config.yaml
model: "model that predicts nearness at each pixel"
dataset: "small renderings of single solids in any pose"
train_examples: 395000
image_size: 32
crop_scale_min: 0.8
horizontal_flip: false
translate: 0.12
cutout: 0.25
encoder_arch: "convnext"
encoder_isotropic: false
encoder_norm: "layernorm"
encoder_activation: "relu"
encoder_moe: "top_k"
encoder_num_experts: 8
encoder_moe_every: 1
encoder_expert_mlp_ratio: 0.5
encoder_experts_per_token: 2
encoder_shared_expert: false
encoder_patch_size: [2, 2]
encoder_depths: [5, 5, 5]
encoder_widths: [96, 192, 384]
encoder_kernel_size: 7
decoder_norm: "batchnorm"
decoder_activation: "elu"
decoder_widths: [48, 96, 144, 192]
decoder_blocks_per_level: 2
decoder_block: "basic"
decoder_attention: true
decoder_upsampling: "pixel_shuffle"
loss: "mse"
targets: "nearness"
residual_init: "zero_last"
optimizer: "adam_atan2"
learning_rate: 0.0016
beta1: 0.85
beta2: 0.95
max_grad_norm: 5.0
max_steps: 10300
batch_size: 256
epochs: 6.7
lr_schedule: "cosine"
final_lr_fraction: 0.05
warmup_steps: 1030
weight_decay: 0.3
Rows from block 2 of the encoder of a small model that predicts nearness at each pixel, named by matrix and row number. Rows with one number within an expert belong to one neuron, the router's apart. Each number is 500 + 40 x the weight over its row's rms, rounded and kept within 0 to 999. All counts start at 0. Numbers have three digits each.
Before each expert's rows are labels from the 100 images, of 14848, where the router gives the expert most weight on average: "responds to" is what is common among them. Only what is clearly more common there than usual is listed. The data: small renderings of single solids in any pose. In brackets: how many of the 100.
# router: router (encoder.blocks.2.mlp.router.weight, 8x96), inputs 0-95
# up: expert up (encoder.blocks.2.mlp.up, 8x48x96), inputs 0-95
# down: expert down (encoder.blocks.2.mlp.down, 8x96x48, transposed), outputs 0-95

# expert 4
responds to: green (27)
router.4:543456493504539500470497467509510543471598497512573541508483467484490501553490468513511530530496484452548532438405518490588409551525442521516458477474457539522447494520548461476499481476459554471478547576369482513483507485474500513460501463466438462490529498485516455530473514495423534578
up.0:485446495546494540478536471510426516494442548538477392431478561478487533525494515497513452457500493485433449505498451490460578510504530476463537534492607470476445461523514575542537488519537450524522483455505608519496503526564567482461493550515585522500492528457507533548557528525494471485
down.0:482526489482511546506480472472511418449531603502504478526461516497550449549485528449539467505471533550504562528517479502469454540496479531466451457506445465482439582516523445485576495477460554461462512516456387552468534455492510447516472451564552490499537548479511587515476451465541526546
up.1:446455533552508518511468448473516417512513535528464502561508540441555454511483513505560434476552477502411491492485499491499490488466559496549500541471498562447468449486514521441549481553460539467557495493506554546501525478548462544571511523533455462448408518468470472408560471550484535438
down.1:497524457589489507558528462480492505476527542515478481447449557523492490479528514494529507472508508547459572487464498477465464581505444534478497445534444471470435536555556536473488511429433486493469600520427461515486468474450534512489523505592584464493515570444482577512539533454525502477
up.2:531546518514462521553512521440535466556536495506562509505499540504497501476481492473560504491537488404525522518525556546453538499480590534482545472505488548497470520458514484320531431493507517530545493471495491465424470505494500595524464515544488526551431479514437555481522520462514513518
down.2:463507475516470589546538480543393517497525483508377491439485543458475475514544411522505578482505463480518556526490501472520518567533453482531508512465483459451514533533518551479503530484508438523486538545528519548527477520527514490462512559568520485415532535479450534488459546439575487543
up.3:528485461408528516467429477510452440493552468500501533495481485450535435546433486432521501553445518541486504503470536458555408547519501521566437511509466554506491516586497496501457459540501499480429504554491504598519521423510450557454467470541432462543503537541515455482482505522499483512
down.3:432551529515481505507541457452521468446580514515504507509510511509540449501458514393519488518488520525479482563518439507474517517445472532459496450513453457501493577574525483486522508457459548521466552445511505505450559455437468475514579523581517498502512614487564475562467427535515473509
up.4:532471475582498480482548567503542501542497528545489472447490503501455525501487530508542562454514541450503471504448458526489578496467494492468510475525500561508532533501576467475532401499517532550522517447443467369483432561489553508487493510505587451503547525491413540480512528487432539514
down.4:477476486455481538416587505535475513483508508485485485508493492489487462482421508514503462530484498514492514511490492527490553454556516566448515506442497498552543534483581615405462541485468550465477566485471497619424448500479471456494547500481488549487483508512494470480423481460523582540
up.5:530506507561481513485488500530497528472457431452542476528549513482499521514466506510440488451457468494465489471489441504521514470581441485555546487536542399516484450527455516481568473512517493489422533471458498533556504522510494433503465515357457466532467491506620510560551518530468531535
down.5:483512534492435543478494496504488501582412536515574542484547399549537532502571479579496457491522528507486510511484470529477506456536458515530549521465522513489531439477413413522486495452502493509493466504475514458545467511493498513512500462449462477510503476425480548476576543485511519356
up.6:559470491511500474517545554510545543497480512491479428494476517568489534550517555536490528416561550503489504492440464508521522474547447502457459503506481563435568547508532527538471443461640522509531557481457469434482436564428539484541497515451543495504525487448530542521484553463493524509
down.6:527450448452512482415656549489506567527485482517538516494509455481480511467502515436473452544508530515510469477476479550531565440458555554474531513469518548523558487456549540478462571486536556466492531502516477591472444523490428520494536479471484532512464479512509450464488465543514571501

# expert 2
responds to: teal (36)
router.2:483570431555490458460529475448468480527466523532449529514531507480449466435508546525447562523492477446504429542567531559438562462486531461511543444521473485491492525545517471521538544575498466532480452431432527496479463501481487484441492548534571473500452489475480501426603536482479541485
up.0:491503464524504512458491526555463533501502490582492463463497490477441503540446590494507544522509473497558469492495531491539468585498455507499515524575517497432448433519516526511506516526536569533475472499360494516530523465582536428486501462450478530470385511486511565522486522477445491545
down.0:496517492459476445491514485498520435446537415510525463481486451540405494482525531613512597537509480507612489489471545509464429498545497468491506468515505447415481433511522560499563504547509502495505501521435563481580493482486518503499459478494443439492468495542480488477557544513553516494
up.1:445413564479450512543497518511532528484486496481429518511467597562526514535518407479537509531574490528452423479412531517488509497524486494501455493569503452465420491527503459452500519572508438482514569494481518500464490516468489535588518505505523515589471565490511533507562515461487478459
down.1:538532535434469502495469495503457518537483477518501612456586473474527533454438487450466486524433494468505475478537511505552516455536570490483513527510587544602499470578428514525510548521507518522505456511471423473494467455510486447489469534489448511457514500511517447602418506530506487462
up.2:581525483482520496514473473513551490486430474496522465464547441535482537527465463482455494593492524553511469509522568523518492604516552499538506563446454480539548499490508466482480528463507549508446468503461509546491475456578479452468471418555429500561519568580511498501544409494509461522
down.2:437477528506445407534511426479482499521495505497485533483547475470472480466500467501458565455475501562519522543494503542487542552474440573489537526501461422479513477604462526560474442521469478496564548448548553456517440505500499488515498509563460522464472578470534486501513556425443427530
up.3:544511488497503485521482554586543504490440490589471426426486442563475501568483523487543528573425496552525492559510518526502478544505527502523511613490492504511517486489543524497505497500578491559459468490493450471516481510563495485506456402518448532578524497508449505528554418476515494551
down.3:489442503482469388481542420498451498523498504496469511493506496461431455459498466454494500477488488602544539527469553548552543483512469542465565581504471445515550496563497539538488461572517467534564552489506476448530438481536515512469462551552475558509442491558477446539469545460501503536
up.4:491461483435481602526495514517535501496523520457527539524465520538509443495425514486510463505542518554501566514484594471564450549463525542510428491544515498506528516499519442451496525464411544514419488523496436603520500461533468387524501515510464461492576458502491480459483471490456481505
down.4:480540503546516524484486464558563466474532559525458523510538408547503478490513470537578536485473543490507571465528492513489550471529517454544507490516497484422501540486463435489564502442480456554489528485474615453542487549491496433490454548567393488443517512450515544498508441463538488482
up.5:472478536490459543526500547494523547506482548465484517500492569582570523486539499481533483428543455493428536557508500457456519498477509514442511509491595457445524504435411515509501511489476504453580537485625502457449580539517526458549542537510517561497492471461484492482523501526535427499
down.5:509506519489515525496545537485488524539441482535529451508487521523456462568551572449503494464641467503505468545470519500530412529497454462531446500504511437489442514532531506451524395527524490495498502461520445517519514477522471562608503458498497542582437540554500518574520472514483516505
up.6:479573503465515495543463495519423483542489539436514463515515589568506574472543464490548520477539495514523503525530495545486531459543513482420534500443473520503517570464494449563503499459584521505560480507537501501448492568459566493507552510522470563446498457569504430461493552494562435548
down.6:450559519462514540500477518458507502420509493562509485508500460418503543563457532538559459488546537468485482547541481471515481443441512483555411456440473468485415499534493452487527496499468575528401532489553464499532495502467435518525484503471540503458503550412570526524487424526523476484

# expert 7
responds to: blue (36)
router.7:494486555414490548509448503476471468510523540459526548525462516529593487479492488449510411466516519514517575498521483449491468517450491506443494485472541485454507538443443554532506516431485570442537510555619462528501568496509520484568507522505466534457508491471491468500449511522611446511
up.0:453542462494484484537481573542424511500450474528453517483536490472486474493469552515418490495479501584518478544644510507445503460493481460517519453519556402549526529513496557469465519498477442503461480395506526531483501468469516460498446505455440497525572535510493431530555500472522501498
down.0:496559484458500573437497569540514530455541523487511516506432579497496437540465548488527464461495425505507531553512478511536483465527472452511441499464508442474537499534548580445479464455499518455520528506511426594505517485462505564491578494480586564552486502511487499579496488490566531545
up.1:529560482559524495564445466461495417559450484482475505534544509508526518478499484512466486481452485484539446478511555541480462402493490503510488468543503476618553508535462453524494460536460549475497523540523519483489489529506435516472516488496440477556562547584449369453515460502511540500
down.1:560496511455476530509449556491527485448511531457474497525521491505436491579444543607577488493536555488545505511520540493501460470555507443538483494476500482455519556455541495516505417505493437475553546518401457497520438494499599464463479450519484530534480471541477510522528444469540588516
up.2:505523469569505546518578491491512466491510501482502525517493455479417446474428523566507560485405517515500517571490450500528449504502506549545464482513512507586507556502543407489475462519466487517452478432407528467453500499479425473488485492487525456513554538506484442435515449481475601508
down.2:441548452508499554499489523550550485472521493475506533538549527549551570564550504365492512498505516443504496490534434455492469502465490437468430449538494464523462530503544487486563549424483571521410505532529539544474555555461470512452520492506487432532563499449494492494519482499530452487
up.3:495416521442450513507431472516490452491563506468477576509472461441510383504459489421464499497450434536488523483504474459595420518476548532551480459480519492506497506514467521477483564520464462483463486484496490603533546439483388484530446490493503469500480501498466549484479503495507535467
down.3:523491469502536407506523450506453473527525563479530547462540549525557459406505517464457517495499525544531504495513458490523525448532486542439583527476473500577548484541514563468452500487448530485557532501494490555438465446458530456511554491493529550479498477521492474443432587416543551533
up.4:578540426471545430536483504486513531485438513493538486536550446506498482529427416526458543492467536460511495494508588541498468517514488500532550466511503555548493489516576512420464474543454539498494453537433446509528447484477471511471480557582491528530543475484538450506533457408540564501
down.4:509496426442471409556543456481512438520477565487515511438503500530507470471421546507498572483452515592571483523495460533482496515518465545479533520484439482515547531532556531460562504506491566522563529482460424520463437449467529454498528485533513570452564524489477482504497533478488565559
up.5:512451359464509512527522532460469483459502519523507517492546506470438483536446563468439547497504576456476505456501598467494511549487506537525527485497484504513461448505575564399507482486493518586524536513487457554535508506493524544492407533533562531487465504507500448523487455460510491434
down.5:444499513500481444625505491502498578509464510494464493529508382534511493439439484391482496515459474497491498464473458493465519565501495505518536502513482495451477500484505495519501513504513503559499554544557505433483480581437454445546423539552530422498565517498530552458485527519452487449
up.6:485557398575472505542524500471495435510506473499472534469530505480428427476429520560513533497402501506503479596548506511482499484520507536573502462499507510557525518504508466468511505510454486535424427402471491508466502483512433445442493537527521482492516471503542485418556475530469568472
down.6:433564498522490535492452510531545447471522492516522509552564508546516583565532496406507511501530500434503516571532439511474449468469455442518414452562504412505458515515524482516565486431486510462430504503520545525527572543462468497509473518502488446538543553456538532525541465520496446483

# expert 1
responds to: orange (37); red (31)
router.1:508540582436550446536446420507479482532436542491513448543557500513562508505482477467501445577508496472522516519538486527437548552510520454470570547493460538487507529522427548536553466479499531449509489590579506565524463465578514504525493514545453497481515491559497481485515451527536425479
up.0:513424500556431532449517532553467500439514541544502539455454462441522508563491479509498539498469486525520526489470528421547406436545541589531414538494512504521435473446526557494455558547462504510540467447492501491481538484479495529503475458495505556513453492416444467544448472498539536481
down.0:482472522524485482448472432470524492559456512504481594541541433490515536425512497583449522475447514485472443458486444508480511539503532500532515491539521477483468436490523425500518532446522533510478459487531530439486543547528427527538418519518516465465578485448600487476503465554488426441
up.1:478534466434549473459398448526476462506476503518454494446458570495515450511464535371519503545482442505562563521546569469520509487467469483490531526513487542483495520543489505570509494501521491526498548571557469590516493478527525513509456482469490512478537516518491471458521507525628432522
down.1:555533529445576534451557516496530476476518498536522436492453522524546476569445556319540413504482506520521497485503483492473457440500525498482471453477522520524478549450501463452508515531471553404472514508495461516494544419479489479532520470457533513517487496539518530499485474532554546479
up.2:526563443541520443486533480507443515529549553444523474559533499538449522457527476537526503487517489507498514530568465521469520530558460432461531467501456476478541545559491435528519479499608530478547508499473518468443483518454555482406518542487470423481565502552519490445515604559473500525
down.2:468538529544516517490513490476529516477506477513515518493513442508537533475528516306461528488486493473524437507510444497520493510464541484548453450470504509500471507552475495553496473500527512561454521446555483486499542496479405531578506537490528494518484539485588471508490418600456446533
up.3:540526473491352542488494594450495469490490409500535481416509490485522513486497472514513505469474504495516457580452581470467495474505581559490492523461529544546466471424502519513506515524543470509534417435539517473486488510503516583487468479572492564523498458468473489455522482459538523510
down.3:476502496490483439500518399482474476517505502535471441494516471530511486513523485478487482450498610582456469576450477539485508486492476488570520555515464447494449471534505458513464444511545458533518529404475472384526542456544513513510477465536503591538552547540513491552523520515508522421
up.4:538510391536509475492577504447527557492484508500514484511568485556354513494491500531430624486497528486453444461505577586481533562541504486502517490474503462526497470506510501474486523460475537553504484442421525537474483540505546462478502512507507470525506508515547502524555470502429522518
down.4:473452558497473492479528464493484539531464402492477498524514501471471492428457452404466481477541466477453470497476532504520526553435548569495543539483507496517542413546499533508474518498546463481558456518582514456452470561517468467494467470467476489471461472449540410477465546546426446564
up.5:453485500547512505415541498475525539525463444463527481497426489454476554480491515510474551508511519490571502473523519481557484506439435497474484508471503382489507494521536441540456417486497512496524602526397483491484475529493520453489500507414562445494538581529478505601494487487532516521
down.5:492525488445519457440500529481501535466491416519526465493482407502471496499516463447512558511576521486536575448523554469483468531500528494517525439491563549486512466509480443536528481578491415524515498556523529357586510520513521453516494489465490442528464421508563501475520515467494500536
up.6:462509511419539477495347466534512512524458499524446492508503522498539454531472538309490505544509433504494507467483495510497523500505497496506558494515515519493509489568451505534522561530493461539474527540563474562546523453538499491519464501489520508529473499549510557488520493515564428515
down.6:576521485429547546468547511505499476506516492514501461498426551507495448592444557404521436488479485537544518487454543511504430414540491457509471480492535512503483563454487470474531505560485501416533524514485451513527508412504511471551532443464505552538474477596480521542508491517544550478

# expert 6
responds to: purple (39); pink (31)
router.6:508499468503572491463535541517543577523491500453564501468456478535473538477522441537498466446534571599474543508504511443503536523494501487492530483447535462539495535470532378581503525430466547524509537487468500481499507554492491524429514429478469386494509537491475442515478505498463528570
up.0:540483503566525469466517445478429496501527434609468550469498514403485538490532586493506487491465521489452456506427439575508522434543490507493441462484528513493529492575508458414449487549506558479540491463460601534487515485467529478511502575507558482475504553505489534500514524481508481474
down.0:453494500516487442468484453506527509514509555538502524455524477488508442448442482476515467505462528638500478571486451548494533545487499553517562506487449464476532537522502484470503531450484546449543536492520467506450509467491455427482461496561577609540546585481535558481429466488525525525
up.1:514431505516467481542496513576497511480465558468533463458512495493509506634476417506503401487420474498481518450526473498513486608570529540481534524464523475520492447499536473484567492520500489453468442519470466530592481557496496468486526488478485532545545518522495468584494482563440518496
down.1:420479522508517459490514492565528524521480461449503521516566449529506500469520487445457490463437520522413484502463493464444505576473519479521633527483518502518499487505405479533433500516546509550550458518602427477496523512506464479541510522449497538515526511473536465454521561522480444417
up.2:524487504558517433477523435467438490471491470599506523480470501396465516494473572490486477512462523488462477497448470516499528409505499507545461469493522521493536532617559455432443502566501545474516513451456570547494492464508500472520476598508517482499516549504525528499563454441503492444
down.2:482463488498492383490488442470502494503502544529479513434538511469474453433462449459507462482498534624485492557476501535509552562471507513507574509481433480481504525527512489480502548453472520484560547472500483479454463476480487457475472491576561598536548582479512575477449480462510546534
up.3:472488449529477407528511600515547460548457527495493481480496489532425501529462467491488532562431455526553488530543564515494501578519473499507543512480459506591518500521535545409513462518503510555488412517440467466458456524477473572494428497554467542504529497587487500497543462478477532509
down.3:494474446504446451508495511544527510493413470502476471470514502489444502491457518536447511466513439552527496493470510491472469559499479503515515529421479450503518443542496641464471517531515531562510592447511467557502484515421474511532487516547533569510579534491494453488499565598444502538
up.4:496508407515467514463516486480500534539553466547454519430528552491424542481537500512511586523517535535410471557467516487476526498496555431481496537487528482545586530508433484449507566517429467558482474456473589554470534459520547458482506456486549459441531493480504443485499460536505447497
down.4:442510517514500535449468526500460561551485453507500499560539448499463495493486502324500515526569497486475511499471507407485471517465458499521500522496534487472468457482430478471476434516509499515465516523624536446538533520545446504549536473479505494511496526497574458499478500547422444478
up.5:490537525533436484544527497481548529467462466469478464449568547468503515511457463512512517503499508497528495568451500574512518423435522482552545584476478494531462465500508612511545460478457534508441539490498502458496445541532398519572509504453540486513482501508496443555506385480536550483
down.5:454479482461513478502552551525507492480482460500503551505509522524497526462513497366495544570560551476565500485514475527530545447525551519431570538507487562512540520492538532466511541447523532499503473584460509514494497561472522482406543494427469452549513481516418493424496565438534531501
up.6:489463563456496510501403499503473413503480518503475501572551566503555493507512532346495435497512443476532485499493456497475477532484508502492514498511522490499509524524409525492496492499490519448522521516532512491550531537581503471621535555513467544551559502526448514488536528523544455427
down.6:456467501526412454464512446473520536590519474523519512461569475517543505462509507458443475446498512571455460495532486527485580513485443547519555561505438451514495462559455439518432466501520520526574570446523451489479510441525450481543572516510491547459549580516518453523495472496486495511

# expert 5
responds to: red (29)
router.5:447458474563465486488542484506543541470491440566438445481491480465436507507569551536514547499505509477478412456436460517551506458482476495521427533560491513460523451559563490432436512587497438527516532461439543456532457496516504497521534506479558490532477479481523576558487458477473549460
up.0:532502517506455486468498505536526597487519446507444507538466524554447606428569507473504545500584377512489462492561479500501504486498519521480423473537519511464528517484539482532415539501522441500571500467493559503486520510489569460503493500580508545520460523527555562508515506512558468536
down.0:535470547411515461503513545477501480486531452489519462467422479514497507555433545510520503531468493534462539502500529496482454527495516565521450431520527513505514630535462479528504449564450531497500485453382409429536507421512544478544491475502436515485500518538529471499489507534509537430
up.1:587529509504482494590504476420471478497488533515549511532554478450510467456491543513475445512486558454458474494528442520438514520531562527489497470413481592475486530499449444424545507470504562492521422484522500504522502501497495531502544511603528583459523445507496514406488543502475494546
down.1:472527470493521535568560549497520525514496526560493536538512478478438608497545418519503525466535534539453514505476516432544534527441550496546496553480539472422500489543535479557537549442517416485504573512459524486503492544507505441446438489560534536519478528460464599487498444466524515493
up.2:460521490509463474509483494574468414483485455590476444469521491473497440537544536499501503510432501565456418559488489484520489424534504536566453507535519527481533451537482501511464465619505445467467545468547546492544474516534496550558503509511531571595467498496488531488493478551538527443
down.2:525544504525522427502518565528542462430550471481455382513428543532463512607474506485550519525506457423518500556521479496434423477505505474434408457511530503479463606497528492506514497535507571508408477479494513509499544496515481506488523531486494462502468479513517452539556499506468516491
up.3:492436513498516544495485492462519500448577520476507638527457510515515556529532497490479485510513484510440545453484525357582408477524470566488426479485480534505424523523486492481476499474456500462530551489542568494466582493438503484552500477503508520539466456494528511544464465511519503491
down.3:522505551558540524470615541531520506549478474616491437469499466509448473488559526394477490489546478493494452449501529477508490504521475493544492489489522501460476454469518479465510466510556480525530541478492501472543542494520424573506492447452495528606422516546486497553538498578497496443
up.4:479472485512405507469497484522449520499485465571505517439535485432487522553509580464496465560514507526467405567508446440502490512522507512473494497537496545497478487544491635498520538575520504495541437472512560500492512435525574503467492518579491555533482471509502536475541512553500409528
down.4:562507526458605515498523572516488396434530492474534475531486551534475510568507557509510499527500546442516488494517468471517451537512548518448436462485566575515511556473504415479570518533472554453433471480471489474492543504520509458452499463483501429521505419537489518575513508500510552462
up.5:508581445487485472544482579539413475523464499472464492453473545534477532468500559492478516526484480544543542525584500489405503530552573492488600530463493466483504482476496491503534541523613511524441438476493445497498492460547530481453534517532468501465468514571484549429521555505506480550
down.5:462509576502428446494530449493502556557507445489479518472497513508428473495557494554499498418565474547522410458521557557504495559548470486533500564495467465478431440583534554525497496560585434511560545470443530529517486509528510556447499520486504505552487485503516470520556504501495454486
up.6:435525511462489541573492570461547507514527525538417509481528616546544474451496466493515537498534433496469469545544588518503533556499507493574497486542525513490522463531453453472475502536496474510485475487525555499474505524503419536504529586492506468556494398474458503487533477459458509403
down.6:483495485452476553523508430529489557495512435469467483526548494501524544521435480473486512438396514459479482490477464474383474466472485480500508509531455446584485512468435500516442560451539505525461418532556473498492529526505455517506538575469466484414547530458525455497501516510501418442

# expert 0
responds to: grey (32); white (27)
router.0:492424525490546531497513484475537506458556463465591511571489524551509582468544464536536508514540533496519570497480473488596486470513438495441474512448426480464470466503514533550511483420539509519532531566528494444475492526424512473556536492429458534451515544498520498569420552502520491530
up.0:465443456573518473428507456463586516524550491570467512454535487427416500489487531495510523516499561498455479528485542479552516495529447466534518519464516464503421530599513494499466531494373543541513513528493526539521564447543513482481454540546532445479467536484523466484489441460478486452
down.0:528523556509479487517458442445530519545507492526488452524525521474427514478530475337515531395531476490533522474525584491467479549414518454510495536522491453501437488531508516516522462487554524523500529448543482452504487466514455538512520522566538493509489512442547469570568479533441475540
up.1:528490508536534434492504462500473424523437516602477474434471482412466487497456602506509544485481528528438420519485463452508512461469503507526500477501543493488533523587539555483474481597488552510490502481519555506511484516543463498530429489501543495426440558477453471469533471454543559509
down.1:479528470488490468472473442486507470499517564544520546488560454397443518494413547578478520508441515509510481532472459514428475534470470469520472490529477418474427560434443513529517592472516541511468562565490485489502504499490429489541438467495511573481515562447568494498533516541507497503
up.2:479442552483564510526482473499527573466462521491492520522517481463488519511501490511421460529445478521481511479477434497608460506531398516484486495504494388507439472549517471510525542532492540488500555582479471504507565478456521505525457505426547482491487611530499525609484543525490497505
down.2:533490508515543510458511534493521434558467476488508478489495458535509551495564464337495527471509549486479518500522474500450487506485525499598513468482533537487493484466524396544518481495532454497509483492560489461556565524578408575539440524476515502469528460465535478504536469550445494450
up.3:481579493500559445498513442502473517589452576491469478560566556539506491424512514522498511524493381467494474493562549560447570520508511397478566485523481486512508479589480453545516524523558492525499513542489481504443464527499528509452484566495506454472521484532497443471545513492517471472
down.3:550540512457489522523440522466498534486500454522512447501505497477481562543508557282512512529490468441491483517517520476506444537466530451515425477527549537470436492495494466554527502521515504506447456490535454489497533510523478552514487523501529454555517459514547493505539453550413512500
up.4:470526505525496519473528595508480489524440500492459451506495557526493496475527542470478502383526492481554491549543460490418504499536434470468551517476627493472493447477510561537519471464559485517551486473525464425473552521480571469474482580461543530508520525526498574514493563542547477512
down.4:453504498481464503492469505486513517479554570518448558488520493402477420497395472558516481464478502486496591611503515476483520487497430530489481506468444442497544541557544516460504550470491482514528538507467483516435423493446509445480511562535530513426467519440519519482441525452542516471
up.5:557440485542494554505502506503539503448538473559437507433502494380478533528531596509481448463515532529445474494495557432556463493471509550530432516485538485506489492511545513452474544542366498527505506456520522513514578468510506474456487492480535514462500444435522469518488427475453525495
down.5:548547508505527555507489537516530504514546483500479433456454544473418525572470532383525522503518461433538517529532523444412416544489487447503470470532548439476383503475504528519541481481530542495511488501513488493554535491485483560540472502507494439527502495471538470529589460553517451470
up.6:493470520433519509496422499554411461504570454505517504526499512489511455565491530448490505510442541498477472476484451451512462436519494523567492501481485508502504453589492505527613492557494452532454507507447495576560456452525460530508510495394454511563470522536476488583515555537532494526
down.6:439508556513490479475575457518473494493514535510528523500473428511545503485460478559524466536463564548501548561497419535522579454520517578459524481469491482460547513540536475432453522449414502507468505493501568492468481502483517402547498497501518505516477547453561527450403541498583505475

# expert 3
responds to: purple (40)
router.3:579515482501403569554511606520515504468487487458560483445461506469534517556494488510507502450488533535494520532535528473428485527505568569512500523495548482534525469423500539414511502452511520506494429402480505476459547528514499503472501449530479613519480469498505484470487493468408524524
up.0:493408504516537505508494530554490512431493477506507481525516526559511534596492478506502478482500533500492522462475475476587463534617391559479448527496505518499381428525512520480509456492546543465517524552494528477508496563448500517570536531488496506527498467503500458613466531543499486485
down.0:497478528478491473512514557510488549554422465496523584525525451502464553425500486431477483518520483534481488393510489534516555500520504484550643555483551531486536416436429490483433505494547457521557502510547522491527488553490495502526437512484502513488496446500527497501525542559457465444
up.1:467450530475480533540449507531520490487481477483462461482470514463535504510422515444522494471416472513467501471444476483514435518523456530581453524534546483528527514503481476493474391544533530565412576499443462508468552541534452493548461511440494506626530514496514533567500488551520528454
down.1:496458489464586499432560545510471509527505460493459552586556500512567491473500465426434510524507509522495460424508476490556561499468583495472538493530542530550561505428491430493451553492512513477442488527565506476475589525534463519437513525461502441457521475525553494519442482531537514465
up.2:540561512446534450443462511517495409601468497501475521522534539558538441429457487502547476465509410482530541519529500492463544506513537484489544418499496532479476553503453491581525491503608462466470455474579492499473492527467478535511493553558479495497490466510460534451511585534544499503
down.2:497590518496499525500466536460505447461463498575526442490512460518472577549506538447548461504470539508499499574499497514459442421483512454546422470543496452471443517527494447469558475492488510503468534436493491458543534443503481540532491525530490567507531564485521470606550427561475491444
up.3:496507530483470534440525485526421509480549419479501462493505548498538537515498530516546489515566553527467532587524492482505531434489532501435462565514479457475527521476510528531458463464623484475557517459543576467487451499450549470520506544534616505614478517475512512510511530476496484485
down.3:457482492474465448508596506439502503529460479533545493472528464478441497477499512349509488494514519531451428523476526550533519467472490526526531503481494429498507439523527517482507496535552546536575555456543468485506456496512406546547503512493539571525481575506566434539506449539457468484
up.4:557490516452491444498472497546477384500532483479486516498509469543502471552440420461489529481509496520525466498547573453502467503535540519537499448478486600525464586512548511595498471515494509508523446497538493505469499506489461552510427502533383528525462426484475472517500530513602523497
down.4:532578552506543504544551474500476449435495582577504496481462439482503552500488466615592451519485574526458540526543507521530569425475509528494500543491515541481518530499508453531558508482430484528470583471504487455477493478487522440506492509478548534497484516468515442561438508470527560496
up.5:467568498488486514506497507502482475574463494501498545494508474485506458420463528463480515454423425466507472445568494496460527457560491511587553400481546483610558522496543439535528479513506521550472473479427489498440567544490491454470477491457464471505514488508529522491563592521449512488
down.5:511481508459567611447466541531529526442511481467492469607500519551514554568494511438497492520537507394484506436486486459486482493451521439468443466506551523518511520373505486522491500474491504506440468569534491502489567540461490543466498506424470446485512470511531499467503444529542503519
up.6:517475546485513517649489508423552511489545511489500484567522544481524497448503533501524469506479499439456514511498480527483505442504518502494478504511489531515516473518444556306532535491463532482516544517493494450456479520470493484561535550510510556449487507523547441507503472423481497445
down.6:526516472461542499563580505538465516459513515559430529529485483477490493491485451442567531564501485515465563492512474514525558485536487522483488470471483502518514516468532508501539520506449459432462504589533515503520465550484515448470430481549508429450532496478521616483447550418541606550